Rows from block 9, named by matrix and row number. Each number is 200 + 30 x the weight over its row's rms, rounded and kept within 0 to 999. All counts start at 0. After the name is the row's rms in percent of the matrix's.
# c3: 3x3 conv (model.blocks.9.c3.weight, 256x256x3x3), inputs 91-97, a 3x3 kernel for each
c3.4,095,227,182,192,181,191,166,241,168,190,175,247,206,198,211,193,201,184,141,178,158,217,191,232,249,197,170,242,208,187,216,201,203,187,229,182,232,172,213,207,199,195,212,208,193,143,251,234,161,227,213,227,197,179,190,156,235,194,236,176,195,223,208,200
c3.5,107,207,160,182,292,150,135,212,135,174,189,118,222,196,168,158,178,161,157,195,203,214,90,274,239,135,182,180,210,175,168,210,209,160,193,152,188,190,229,213,186,178,178,221,248,248,169,220,220,201,206,220,187,204,200,229,209,185,227,198,205,249,233,157
c3.6,107,191,267,190,248,224,186,205,200,175,223,206,167,214,173,238,182,158,194,126,230,199,163,196,260,199,219,195,139,226,238,217,215,212,203,200,202,216,215,210,177,178,278,169,215,244,217,225,235,159,227,185,177,251,213,182,181,223,246,216,201,194,205,162
c3.7,099,163,182,243,207,217,217,179,190,224,184,175,207,181,185,259,185,198,177,193,210,190,182,220,190,207,184,193,242,216,237,195,206,213,187,223,278,173,203,216,203,168,174,222,230,222,231,162,207,272,193,138,226,217,201,172,172,194,188,177,187,173,206,172
c3.8,108,190,206,204,186,213,211,171,228,239,223,219,213,238,188,207,217,188,207,188,213,189,225,206,209,202,191,166,215,219,203,212,177,220,219,222,193,155,250,165,313,319,193,158,194,194,199,194,228,194,173,216,219,149,162,184,194,190,178,245,225,234,173,208
c3.9,097,204,210,212,148,153,186,236,254,160,169,169,155,136,151,159,194,167,180,240,175,148,231,215,167,206,240,215,208,220,212,163,197,230,231,256,204,222,166,211,190,185,215,273,159,198,223,229,190,175,182,186,219,194,225,235,214,212,183,222,221,224,217,198
c3.10,098,230,221,169,160,155,190,150,260,172,197,222,192,226,213,225,221,187,191,195,192,214,229,215,178,146,226,227,166,242,228,183,138,144,146,225,215,185,225,212,176,185,181,230,156,226,204,170,213,213,190,155,167,160,214,198,163,174,199,187,233,161,179,187
c3.11,093,202,211,234,170,230,194,173,199,217,170,155,214,145,208,193,203,184,163,177,164,245,211,149,207,203,187,187,181,191,209,195,173,213,174,210,207,230,175,197,158,172,156,158,153,150,161,216,227,180,210,175,252,231,213,221,208,187,192,213,178,208,233,219
c3.12,103,250,222,164,200,223,172,200,206,235,136,151,213,151,246,232,219,244,240,181,191,196,154,161,222,232,155,160,187,182,154,142,240,248,213,198,254,202,169,159,238,216,167,254,238,147,247,222,173,216,185,260,185,194,233,207,205,199,146,189,213,210,151,218
c3.13,094,199,164,222,204,227,243,156,201,211,199,173,195,242,256,227,209,211,181,208,220,212,191,186,209,172,219,248,209,215,180,174,177,226,205,152,216,192,151,174,132,204,171,240,228,238,204,237,167,188,172,171,187,173,223,213,169,218,158,200,246,148,203,289
c3.14,094,140,175,202,197,189,244,202,240,193,188,214,168,162,223,224,237,191,138,120,198,214,188,184,180,182,198,237,201,186,196,234,192,213,231,179,219,195,169,208,207,185,216,158,215,199,179,156,172,165,223,220,224,208,255,210,191,233,243,169,177,231,223,136
c3.15,096,191,222,171,185,178,237,229,189,185,181,153,246,146,203,223,188,117,147,191,171,254,205,217,229,167,165,189,173,191,245,182,201,207,174,236,181,110,205,205,184,235,223,184,184,214,243,229,173,218,231,197,254,151,159,248,138,149,211,203,217,217,226,245
c3.16,101,259,217,218,223,155,178,196,169,258,201,194,177,221,176,202,189,234,217,246,196,219,202,180,190,178,165,222,185,218,143,197,181,185,193,244,230,200,219,236,149,167,185,183,207,138,203,199,247,206,217,193,250,202,171,201,260,213,209,212,210,193,185,211
c3.17,100,211,144,218,199,215,204,204,200,173,166,212,256,233,171,210,161,184,196,247,261,225,160,169,231,167,190,215,195,232,227,193,176,198,215,173,193,205,205,230,214,208,181,188,187,199,195,176,194,232,187,241,201,242,184,288,196,160,174,184,192,205,191,153
c3.18,102,211,156,237,240,184,149,215,166,147,217,179,206,212,198,216,198,193,168,176,221,182,254,176,155,190,161,208,207,232,190,210,268,139,237,165,214,201,183,160,166,247,203,171,160,161,168,255,235,178,211,277,210,192,216,240,231,183,184,213,189,177,163,174
c3.19,106,238,220,157,252,161,159,201,165,230,174,215,219,180,179,192,161,174,216,142,217,190,197,195,248,203,213,173,137,158,188,173,262,213,211,215,159,187,229,228,194,273,203,217,159,212,168,157,193,193,197,182,209,186,159,180,252,179,215,225,175,207,192,225
c3.20,098,228,198,203,198,223,205,197,203,229,162,221,198,269,183,219,219,184,191,207,206,263,225,209,210,166,195,191,227,207,172,209,235,166,237,183,171,183,120,205,222,258,146,171,218,187,220,158,182,186,210,186,206,189,250,200,200,179,221,222,200,202,211,200
c3.21,103,224,224,166,193,251,181,189,191,207,250,206,152,225,228,199,270,215,238,246,207,212,223,186,144,188,271,117,186,210,257,168,176,218,181,204,176,200,227,231,223,196,167,178,202,208,227,167,222,186,186,222,231,219,228,172,171,262,163,199,149,198,220,191
c3.22,100,259,173,158,177,172,213,194,194,206,195,195,205,197,211,178,206,179,213,214,203,207,137,186,207,163,219,154,199,190,218,172,142,201,216,188,211,194,209,238,158,166,158,228,239,213,170,216,192,228,211,200,237,240,181,216,196,209,171,212,206,224,257,214
c3.23,106,224,229,201,178,252,184,198,242,188,197,152,189,220,184,188,243,221,179,180,165,251,163,205,249,151,205,206,149,143,178,179,263,230,168,160,153,182,138,161,284,213,215,213,231,172,162,199,200,142,193,301,153,173,160,215,159,196,181,227,206,249,213,186
c3.24,100,183,181,171,204,200,200,255,167,232,178,183,217,224,226,178,218,186,184,231,214,143,191,197,244,220,185,226,218,211,217,135,186,251,150,275,212,196,248,204,171,119,160,228,221,179,152,196,217,217,208,151,219,235,196,168,250,168,107,249,235,186,209,223
c3.25,099,213,201,219,186,174,173,193,197,194,195,209,143,192,205,226,175,151,193,238,213,264,226,200,176,210,194,212,215,196,215,176,198,154,169,216,210,226,249,192,259,165,196,211,227,212,156,225,202,244,182,145,198,220,217,218,181,216,290,213,158,186,228,167
c3.26,101,176,270,216,165,154,176,232,214,223,165,202,252,150,188,227,211,195,178,245,169,156,234,228,218,221,171,229,148,122,209,263,249,178,174,224,222,231,215,177,208,211,159,191,187,188,194,186,188,213,157,185,189,194,222,147,219,225,203,161,270,199,210,205
c3.27,103,245,190,204,203,203,192,222,199,156,198,201,156,174,166,225,178,233,222,162,208,161,160,207,139,211,202,192,181,184,218,199,154,190,205,172,210,196,171,215,224,181,234,239,254,288,228,222,108,190,194,197,183,248,200,195,229,183,175,183,218,205,200,191
c3.28,110,145,212,222,253,187,199,211,204,179,168,217,199,230,210,168,223,181,150,215,158,173,215,259,179,189,230,257,159,182,201,225,242,197,217,202,185,216,161,187,194,246,198,236,214,156,194,162,177,175,221,251,247,215,157,147,191,245,177,206,225,143,228,178
c3.29,105,184,240,226,208,231,229,154,200,200,252,189,154,231,237,178,185,178,201,179,227,154,166,222,261,249,162,248,246,218,198,185,169,157,178,233,239,200,191,181,229,126,231,211,230,202,224,122,206,264,182,207,226,224,169,198,170,161,175,206,220,204,210,170
c3.30,101,202,173,232,149,172,207,201,225,270,184,256,205,222,269,223,220,223,206,218,163,231,186,258,208,179,165,263,178,206,160,163,211,182,221,189,177,215,165,210,214,209,169,209,166,175,182,200,177,223,197,231,176,214,171,177,213,230,180,206,187,187,182,187
c3.31,102,179,200,165,191,182,287,252,187,213,181,158,250,271,197,198,230,203,209,190,112,253,223,159,132,185,261,204,199,154,175,139,175,174,185,157,178,230,218,167,251,189,226,195,260,239,191,186,215,226,187,138,173,190,211,207,142,205,217,238,196,214,175,232
c3.32,099,200,157,189,215,153,183,239,199,208,214,139,208,237,295,246,218,223,221,190,130,229,183,174,218,213,164,160,214,179,154,205,197,184,206,210,197,161,236,153,200,209,244,137,203,220,185,240,194,187,188,147,185,233,207,218,178,233,199,203,190,214,186,161
c3.33,096,219,124,230,204,202,152,214,202,166,184,206,214,160,237,155,207,215,227,211,221,173,142,200,204,155,174,198,239,189,177,223,183,180,196,182,184,187,175,190,192,212,214,216,171,180,200,195,205,212,170,160,222,241,225,236,229,214,217,185,188,173,200,184
c3.34,097,219,223,129,263,286,177,139,167,194,188,175,207,202,155,182,206,166,228,195,197,229,165,147,182,189,209,180,209,190,202,234,190,189,166,224,230,206,198,159,245,235,164,236,151,237,224,189,155,210,124,175,223,172,171,220,201,226,196,222,253,247,219,174
c3.35,089,149,217,166,252,185,155,212,186,200,210,247,198,224,177,190,203,196,197,231,160,228,162,196,174,143,205,211,178,211,242,166,224,220,218,206,214,142,197,194,184,236,194,203,182,206,222,166,150,243,198,136,201,189,223,174,190,225,161,193,214,164,162,184
c3.36,101,187,239,197,201,177,164,147,176,307,226,203,201,164,170,143,219,243,272,160,220,171,211,183,198,232,198,207,179,179,191,198,188,151,166,274,286,172,201,202,221,270,210,181,141,201,196,189,177,165,168,129,160,236,190,217,175,169,237,216,211,208,233,157
c3.37,091,259,188,205,173,208,208,194,196,222,249,157,215,172,186,226,176,147,201,217,226,240,195,203,223,172,231,167,213,188,202,208,226,172,180,249,184,267,196,181,182,230,153,185,211,234,174,206,212,211,189,237,224,133,168,219,227,203,221,167,174,142,197,171
c3.38,098,234,220,185,255,229,144,220,183,156,159,165,198,177,205,224,195,202,194,217,234,230,187,214,238,203,169,230,200,186,221,164,249,264,222,164,177,239,206,171,224,173,166,150,189,199,216,220,202,190,191,107,186,192,210,228,150,288,217,239,243,176,211,206
c3.39,100,210,233,210,188,202,202,263,262,148,230,220,166,181,135,151,207,152,179,187,259,142,219,199,161,197,168,152,192,210,125,154,195,172,195,177,150,186,208,201,175,215,204,248,191,260,203,222,167,192,160,171,174,180,195,160,195,211,128,241,257,122,240,173
c3.40,097,268,187,171,225,238,236,186,236,191,240,211,237,196,200,247,202,179,197,195,215,212,158,247,198,186,240,146,131,218,177,189,191,166,199,231,151,162,200,226,244,142,153,174,183,200,184,156,161,209,181,196,213,264,181,175,218,220,201,154,170,185,212,175
c3.41,106,184,260,159,236,159,249,185,214,148,240,231,180,203,207,214,170,228,160,189,189,223,240,223,169,244,187,194,200,179,186,218,205,202,250,179,219,165,198,182,221,170,282,186,185,180,160,219,161,191,196,222,181,197,147,200,183,208,219,190,186,211,249,235
c3.42,108,235,237,213,193,198,273,190,214,225,219,191,198,240,210,212,222,191,190,162,198,235,213,190,231,171,227,220,136,205,244,173,223,238,200,185,259,135,170,209,133,192,170,170,162,181,168,119,198,216,192,214,203,271,227,170,244,146,175,214,256,204,211,208
c3.43,095,200,172,204,162,212,197,217,187,257,234,215,214,176,202,150,267,190,161,209,200,207,186,189,205,152,223,188,233,195,219,198,181,236,194,180,229,227,166,170,189,172,176,232,155,191,168,234,189,230,211,227,217,180,217,233,210,170,171,204,201,217,157,205
c3.44,099,202,219,199,166,228,204,238,181,191,180,195,184,206,181,212,193,189,202,216,150,204,265,141,198,211,195,186,201,215,228,254,195,139,187,179,189,176,144,216,222,203,188,197,244,185,148,205,189,244,208,197,191,193,220,193,164,175,229,164,167,212,257,173
c3.45,103,217,208,211,186,197,189,224,170,237,160,204,206,181,191,204,180,170,226,237,227,267,199,166,168,178,170,141,186,191,156,265,241,169,230,239,170,162,190,140,163,212,200,185,171,214,224,195,177,192,192,205,222,247,180,175,217,201,221,211,183,239,171,165
c3.46,101,228,216,187,184,227,153,177,192,139,193,210,210,155,181,172,187,217,194,215,169,227,212,176,162,136,191,224,150,179,218,224,207,267,227,249,203,193,98,180,193,176,220,221,143,199,198,142,194,186,217,165,207,219,135,247,138,227,179,222,180,212,208,137
c3.47,100,237,201,204,195,143,253,160,232,164,196,197,190,169,206,252,180,227,203,205,186,155,179,157,262,179,231,194,177,182,229,241,172,184,230,162,232,214,199,202,235,150,217,172,208,192,257,209,217,193,210,214,200,143,245,233,210,215,161,204,200,165,206,151
c3.48,097,157,182,172,164,225,185,230,230,188,180,220,234,194,167,187,176,230,294,243,244,185,156,232,182,197,242,258,251,181,183,162,207,166,206,202,275,162,177,208,195,251,168,244,191,183,202,234,236,213,213,234,251,149,238,172,200,196,206,205,196,184,233,192
c3.49,105,145,167,200,210,205,215,241,280,146,190,181,193,216,199,243,138,256,157,214,153,174,236,203,129,167,193,184,210,179,211,157,171,256,256,254,195,173,233,162,229,239,192,177,154,121,230,162,196,204,162,249,168,217,171,195,246,230,254,202,245,202,212,229
c3.50,098,162,178,158,152,284,196,173,172,138,169,183,184,245,189,196,232,140,191,200,205,225,192,193,161,174,169,191,244,253,199,172,225,210,182,213,221,233,207,270,208,148,328,227,215,235,197,210,225,238,180,189,209,186,186,174,222,195,184,172,208,202,222,235
c3.51,105,158,178,238,193,253,226,218,169,209,164,208,161,230,267,231,234,176,201,212,211,191,181,171,236,209,206,161,172,206,236,171,244,210,222,211,186,178,206,193,166,240,203,181,221,199,195,179,192,213,143,187,188,180,195,187,217,227,178,208,222,274,183,234
c3.52,101,186,131,179,157,202,131,174,186,216,171,179,170,238,279,208,313,225,190,157,153,199,209,192,190,199,172,225,163,200,225,226,178,168,216,194,157,196,206,243,186,220,250,214,205,225,212,225,241,202,199,230,189,187,207,226,201,193,185,233,187,203,107,191
c3.53,100,190,174,205,187,222,244,214,148,209,188,231,186,259,236,168,219,200,217,206,194,188,206,216,184,246,200,189,258,285,174,212,170,218,223,184,147,229,172,222,204,208,149,169,194,153,174,198,189,205,142,186,209,231,178,216,195,214,212,179,194,176,136,198
c3.54,098,280,250,185,204,185,168,193,205,189,207,189,202,227,224,193,190,264,199,211,163,170,208,206,169,172,177,234,246,183,223,274,175,149,207,211,210,215,230,241,218,248,216,201,194,208,211,207,184,219,155,199,156,190,194,214,182,191,245,219,191,210,216,173
c3.55,099,162,163,205,220,204,143,225,144,220,204,208,200,202,220,183,213,160,178,221,222,255,199,209,175,217,175,178,207,194,203,175,242,221,177,190,226,165,228,161,242,225,229,197,150,212,215,187,179,201,136,215,181,169,204,143,210,193,167,210,168,240,210,213
c3.56,092,203,207,167,110,181,170,175,191,168,209,210,154,228,254,190,182,205,255,203,188,201,240,211,242,243,161,186,200,218,195,178,214,238,206,176,247,198,222,208,192,198,168,206,179,145,208,219,160,185,205,146,144,210,256,196,152,236,238,173,215,253,209,189
c3.57,097,223,170,266,150,151,183,231,184,155,219,178,165,270,209,151,250,237,151,197,178,194,222,210,163,185,191,150,193,270,183,216,166,185,163,192,161,185,142,234,217,179,186,211,219,226,220,232,172,181,160,140,220,178,186,239,176,165,250,206,196,221,182,212
c3.58,096,192,177,152,248,219,159,213,132,236,189,184,215,251,214,184,237,154,190,162,181,194,150,199,174,158,204,181,176,238,219,234,209,182,166,203,209,207,156,235,237,222,160,125,172,158,223,154,189,210,229,183,205,185,152,148,160,222,249,209,170,207,198,232
c3.59,103,199,214,173,247,203,211,172,204,193,221,216,189,174,204,201,233,186,237,230,155,182,175,257,223,204,182,197,224,195,198,246,194,112,201,266,189,216,205,196,166,129,190,163,143,213,189,154,160,238,174,179,140,224,208,210,237,207,190,191,246,221,210,201
c3.60,102,224,239,211,210,199,229,188,214,200,219,221,181,208,228,188,235,208,208,195,248,233,220,201,180,219,193,157,210,198,205,234,257,186,177,168,198,213,225,277,211,184,242,182,200,233,185,224,262,184,181,217,247,239,190,245,183,134,238,235,206,196,167,216
c3.61,105,225,157,112,229,277,198,210,230,180,150,215,176,169,196,233,223,190,159,164,169,258,236,163,200,220,188,187,211,177,161,201,173,193,210,220,209,191,115,225,229,259,168,227,245,241,182,172,215,201,223,260,231,217,173,198,223,171,178,213,189,186,191,208
c3.62,102,176,215,214,184,190,214,152,206,169,210,224,192,236,190,222,191,233,194,182,221,198,115,244,257,167,189,239,215,173,219,175,179,224,203,157,225,187,217,159,160,220,202,175,207,249,199,230,186,170,206,192,157,190,221,164,179,209,191,214,185,174,193,206
c3.63,105,216,209,171,165,157,203,218,198,217,196,280,194,241,167,140,202,201,181,223,219,202,200,184,162,190,201,221,167,187,167,213,212,203,145,219,225,161,169,206,197,222,155,230,160,220,219,167,115,244,157,185,209,219,164,200,194,215,248,131,233,196,242,146
c3.64,099,231,156,202,189,181,203,179,197,212,139,166,173,166,220,157,193,275,198,154,181,183,222,137,179,223,196,192,208,209,138,191,224,151,216,237,156,215,214,246,181,225,259,164,198,231,257,204,211,177,217,241,186,211,179,203,184,161,225,192,158,184,224,179
c3.65,105,214,162,222,215,202,196,214,159,215,174,173,165,172,194,170,186,156,274,157,193,193,250,240,224,264,164,145,196,187,185,237,210,148,209,241,200,175,172,197,169,215,216,163,200,219,180,210,171,208,198,100,200,178,236,225,212,190,202,218,229,196,139,211
c3.66,101,181,175,183,193,195,215,195,179,195,166,166,164,229,186,208,271,235,206,253,156,150,188,206,228,199,258,229,199,186,187,167,202,179,230,257,264,168,234,207,194,194,222,200,188,235,187,188,220,198,186,191,234,202,217,169,236,252,205,190,198,173,167,168
c3.67,097,150,212,194,208,195,206,215,219,205,225,180,217,241,176,221,156,201,157,202,153,231,201,198,204,226,162,174,206,175,175,265,198,169,195,218,151,179,209,188,193,202,223,169,218,225,185,197,244,149,154,187,151,160,181,237,189,160,225,222,193,220,231,167
c3.68,094,211,225,205,197,194,211,183,142,222,192,193,236,251,245,177,242,215,213,197,163,218,216,208,201,251,233,223,189,190,164,204,179,187,178,193,231,224,218,209,211,170,161,181,253,189,196,199,161,193,201,242,189,181,198,197,254,183,152,204,203,198,214,187
c3.69,101,195,217,165,200,155,203,195,228,196,176,194,207,230,154,201,219,211,151,201,187,183,197,199,193,159,190,160,192,240,155,210,130,227,206,200,231,248,147,160,212,194,206,164,197,205,132,130,247,179,193,193,260,212,236,202,172,212,243,178,203,262,210,236
c3.70,097,291,181,184,174,202,216,200,198,248,189,182,206,195,161,220,190,232,148,200,189,149,205,204,180,224,236,186,195,181,189,237,196,122,204,160,201,188,204,205,219,197,199,244,193,249,201,228,189,211,226,190,225,173,224,197,177,159,195,210,200,174,224,251
c3.71,093,210,196,275,168,222,230,176,190,188,203,202,171,182,195,184,173,236,193,197,244,203,196,201,223,145,193,183,176,155,165,244,216,198,184,236,255,197,200,175,198,186,169,139,201,210,264,214,203,170,209,230,213,188,194,235,201,183,217,230,192,217,195,176
c3.72,098,219,155,151,218,211,177,190,201,218,207,171,200,162,194,221,215,218,187,231,179,216,258,231,152,208,213,191,182,167,213,196,222,299,219,225,191,207,169,230,245,189,241,237,169,171,207,240,257,182,209,196,219,178,145,201,205,223,191,192,213,231,153,185
c3.73,099,216,177,181,207,200,227,216,173,169,186,198,210,254,191,179,194,167,179,243,153,218,173,178,178,186,197,183,224,166,229,210,172,209,192,157,199,230,252,170,206,244,178,160,232,185,181,206,170,220,185,184,177,170,149,154,187,195,206,202,186,246,217,209
c3.74,112,212,184,212,245,248,210,195,145,205,205,155,199,189,149,185,183,227,168,166,206,219,236,199,185,189,194,234,169,225,229,198,204,239,224,225,189,145,148,202,249,243,187,202,218,259,230,184,191,178,242,206,207,189,179,174,170,200,197,229,162,182,195,151
c3.75,092,211,239,217,138,189,188,171,171,181,176,243,183,208,212,192,216,157,190,198,203,179,177,144,190,229,126,188,150,239,205,227,204,174,198,197,256,193,207,176,159,209,174,205,257,236,256,197,178,200,231,200,214,182,198,216,211,208,191,206,204,229,179,235
c3.76,101,243,236,213,177,216,210,182,169,134,226,130,149,257,172,133,169,208,166,199,192,185,192,227,173,214,212,227,228,173,218,185,203,111,233,149,123,195,217,182,187,232,183,223,188,261,243,212,199,214,188,173,177,186,185,190,158,230,190,211,194,197,197,160
c3.77,095,227,161,226,182,158,171,205,222,208,177,155,149,213,167,223,202,176,244,162,219,189,160,220,210,178,262,187,219,225,201,161,208,199,139,181,233,243,158,207,226,158,220,200,171,194,248,248,182,210,160,231,155,219,233,213,199,175,204,216,166,231,212,174
c3.78,104,198,252,219,227,227,124,187,215,190,232,179,186,244,204,203,196,227,228,214,183,203,202,195,224,238,191,220,179,156,198,197,182,158,231,172,190,163,245,191,283,235,169,220,219,186,194,215,206,255,215,220,252,204,183,215,157,157,144,177,209,213,180,176
c3.79,092,116,220,184,247,272,147,200,242,255,217,215,216,187,186,207,162,194,201,197,241,203,237,211,226,210,169,189,252,198,171,198,235,245,216,162,179,223,182,189,242,196,157,183,219,180,222,199,181,178,242,211,206,231,196,181,171,204,215,206,237,223,198,203
c3.80,098,211,210,259,161,202,206,199,203,213,172,195,206,180,204,198,184,177,162,202,229,188,226,184,215,175,254,218,227,220,183,177,197,211,197,147,191,195,192,145,144,210,203,151,209,171,176,210,209,217,203,219,246,205,162,228,176,160,187,194,183,210,155,204
c3.81,101,232,175,164,234,227,201,186,130,230,191,177,205,212,203,226,256,225,189,186,172,221,152,208,186,273,214,188,172,193,201,190,191,161,224,192,152,209,150,172,214,231,176,195,165,206,189,163,183,211,189,202,218,239,244,216,225,212,196,229,180,189,223,176
c3.82,094,180,251,144,168,180,197,225,212,205,216,218,215,178,194,228,142,153,244,201,193,200,152,182,187,241,193,242,208,211,138,194,203,206,191,110,193,187,181,151,154,200,177,193,186,185,174,142,154,200,231,187,234,146,160,217,170,146,240,193,178,165,211,245
c3.83,096,213,180,214,199,186,243,178,206,255,188,253,206,110,207,187,191,150,201,244,214,233,173,182,229,157,191,236,171,171,218,273,158,197,249,222,191,237,195,187,220,226,232,184,209,161,233,210,189,229,211,183,243,175,178,178,188,199,231,166,183,207,224,187
c3.84,097,205,219,202,226,242,129,234,213,178,214,162,204,271,171,208,182,189,139,158,170,280,241,195,202,154,193,209,200,204,208,214,184,199,210,212,179,208,315,201,207,224,204,206,233,254,219,179,208,157,195,213,199,180,175,202,198,230,185,238,215,187,209,197
c3.85,093,173,180,213,245,200,141,202,102,217,211,216,225,163,225,206,180,197,194,176,211,229,207,179,169,227,183,160,212,226,174,167,176,176,201,188,225,176,211,247,224,254,220,222,246,187,225,186,177,188,225,210,177,211,249,206,161,215,157,173,168,270,202,229
c3.86,101,240,210,183,214,181,224,182,190,232,199,236,113,184,169,143,212,198,141,173,172,183,168,230,168,211,260,232,173,232,205,210,194,225,150,215,218,207,180,180,232,220,208,196,197,240,205,231,189,208,191,206,187,171,177,146,166,192,191,178,206,220,171,240
c3.87,102,193,201,180,187,227,176,220,193,207,221,177,192,185,181,165,174,202,167,116,190,205,194,175,199,185,141,172,245,155,197,230,220,168,188,181,225,192,223,158,203,214,149,203,240,175,187,225,221,220,160,179,209,209,147,190,178,194,193,188,188,171,238,196
c3.88,103,195,179,213,210,206,187,162,221,218,202,233,176,212,252,196,224,192,186,176,220,144,217,240,183,206,186,182,173,187,216,185,186,210,181,142,215,213,207,241,216,215,201,212,209,167,194,193,189,230,189,242,175,192,156,209,167,189,144,195,187,191,213,202
c3.89,102,205,194,246,201,214,227,175,183,184,187,189,195,156,213,172,192,245,158,197,175,216,183,161,176,215,213,269,169,193,180,192,226,208,220,185,222,218,197,183,201,175,192,174,208,229,234,193,182,184,174,200,201,199,206,167,162,242,195,198,149,204,188,172
c3.90,097,212,154,154,140,152,190,214,148,195,163,213,221,170,219,219,183,218,189,210,206,177,194,177,164,207,161,148,192,226,182,226,191,195,189,209,196,170,207,213,198,185,186,169,187,185,236,171,172,215,199,196,179,185,185,224,184,242,202,197,179,166,167,178
c3.91,098,225,177,170,199,6,159,188,234,201,202,133,136,193,188,221,225,240,189,201,209,279,192,172,222,202,202,167,195,195,232,198,176,192,187,156,256,167,217,186,187,219,243,187,142,153,224,230,198,231,253,244,211,178,170,219,204,136,260,238,192,176,203,215
c3.92,100,217,265,226,204,202,175,188,177,137,142,202,274,227,19,233,159,160,233,230,222,167,193,223,181,208,252,242,184,249,212,198,149,223,208,143,204,221,158,275,175,182,226,208,240,147,205,183,180,236,166,158,212,167,180,222,189,148,217,168,221,200,188,251
c3.93,100,222,207,174,243,187,230,207,136,248,209,235,260,184,188,192,179,196,188,151,223,212,256,41,141,173,196,192,180,191,229,218,213,245,212,239,205,213,231,193,139,186,226,181,204,169,157,210,230,199,227,190,168,210,208,202,139,205,188,201,174,192,194,240
c3.94,101,241,189,223,222,176,165,188,254,253,181,199,165,190,206,193,234,217,211,177,244,205,151,188,231,228,178,201,168,207,147,198,9,199,140,217,234,207,185,203,241,218,202,253,178,196,239,193,202,170,229,187,146,195,273,131,236,221,145,168,216,194,209,202
c3.95,101,191,200,170,179,241,188,207,205,244,217,293,140,214,224,127,201,201,190,181,198,126,226,175,161,199,205,207,228,233,192,208,197,157,237,148,231,252,203,223,168,106,190,125,150,190,204,183,207,188,158,228,209,174,150,189,139,233,216,217,191,177,232,214
c3.96,098,226,211,229,210,212,168,199,220,216,211,186,189,160,189,207,184,276,211,248,180,198,189,183,177,228,227,228,227,204,257,246,222,181,194,226,239,237,249,239,161,187,232,152,189,212,218,188,244,179,28,191,204,227,205,182,201,182,196,212,193,158,224,215
c3.97,097,230,249,234,219,213,190,187,188,198,185,176,191,150,190,151,225,167,204,195,128,186,227,175,208,181,209,233,279,176,176,223,222,216,265,86,194,231,262,180,209,204,230,150,240,159,232,218,213,209,214,182,207,187,200,189,188,143,202,29,192,167,181,236
c3.98,102,220,175,226,173,188,196,164,187,200,171,198,178,134,207,150,183,185,252,215,206,176,217,185,204,249,189,273,205,187,197,215,172,192,180,205,153,195,225,235,183,150,225,144,263,232,237,243,219,205,221,183,208,219,228,230,240,179,186,203,211,256,134,193
c3.99,090,161,211,215,238,228,229,204,185,158,239,229,185,206,232,228,286,219,169,254,241,204,210,221,210,161,186,179,186,235,218,133,220,207,178,132,210,174,188,246,200,185,195,206,223,199,141,194,203,214,194,215,163,191,139,240,176,232,237,244,235,201,201,208
c3.100,096,216,207,151,233,205,197,184,205,198,228,190,146,193,211,170,212,200,252,212,150,169,188,170,210,214,180,199,209,189,170,157,209,190,172,126,209,190,217,227,185,185,253,204,187,175,130,228,210,135,177,181,170,181,165,173,185,181,197,177,157,197,131,222
c3.101,092,213,197,179,253,199,174,202,269,230,174,172,231,198,225,239,138,268,265,210,167,209,217,141,203,190,214,236,202,225,231,171,191,245,211,201,191,215,149,203,230,216,235,203,201,167,218,185,191,204,174,168,199,188,195,226,218,221,208,214,184,165,178,134
c3.102,096,209,172,223,201,190,228,192,154,216,229,204,174,177,265,217,195,218,189,159,171,197,225,211,205,221,222,226,192,205,228,242,186,130,233,235,167,205,207,262,201,131,186,235,204,204,212,200,186,222,162,121,187,200,272,185,254,218,114,185,221,160,144,228
c3.103,101,134,213,231,199,226,186,221,215,161,198,186,183,258,185,170,201,189,190,172,174,201,242,217,229,198,175,176,192,169,155,199,191,181,174,204,203,182,207,182,211,211,188,168,218,128,217,220,217,189,193,181,237,206,159,196,153,195,201,218,184,194,211,187
c3.104,095,251,206,186,216,200,226,201,182,148,221,175,226,253,220,167,217,147,170,293,156,205,182,181,255,194,219,213,158,195,248,188,142,180,226,201,235,187,182,257,203,210,135,235,227,196,194,240,277,254,245,179,244,211,207,220,208,204,144,183,283,151,236,190
c3.105,099,192,178,200,162,197,178,184,219,209,210,184,170,225,185,203,188,224,269,265,193,194,225,200,190,245,190,183,139,191,196,185,223,214,211,248,187,220,210,255,161,215,204,171,193,196,230,235,216,193,216,145,202,237,206,253,246,195,145,204,217,228,211,174
c3.106,092,191,206,180,205,240,221,160,128,235,186,208,147,202,235,247,153,265,197,209,203,166,225,195,187,177,209,218,262,159,144,195,237,166,174,219,218,201,225,207,234,188,158,192,190,190,206,221,254,158,199,164,190,177,175,194,204,245,205,142,233,142,171,160
c3.107,105,219,170,171,182,227,212,172,214,227,194,204,202,157,247,190,196,208,179,194,154,211,178,212,234,216,186,196,170,197,206,269,179,206,190,240,222,253,151,220,201,218,169,198,199,196,169,186,206,233,196,301,212,222,170,213,198,181,227,210,223,210,245,224
c3.108,109,153,227,215,183,182,180,184,214,185,166,198,212,137,212,296,221,208,253,199,240,251,234,191,228,187,202,222,212,151,215,178,228,160,198,205,209,198,193,201,160,225,219,215,213,179,206,153,197,199,261,208,224,249,185,222,164,161,187,159,176,147,226,172
c3.109,092,138,169,119,167,216,211,210,231,206,181,222,231,152,209,289,213,214,223,205,212,181,144,190,220,252,192,170,211,194,218,230,181,197,193,247,189,231,230,162,209,160,150,248,228,219,161,221,180,233,197,177,199,134,182,194,210,201,143,212,219,200,203,200
c3.110,098,192,195,194,189,216,202,216,200,165,196,200,245,183,215,198,237,171,184,190,175,186,221,176,200,171,166,203,205,177,215,193,182,224,233,169,179,193,190,207,204,221,136,151,222,200,199,144,188,165,210,226,177,225,232,193,203,165,177,230,173,191,238,219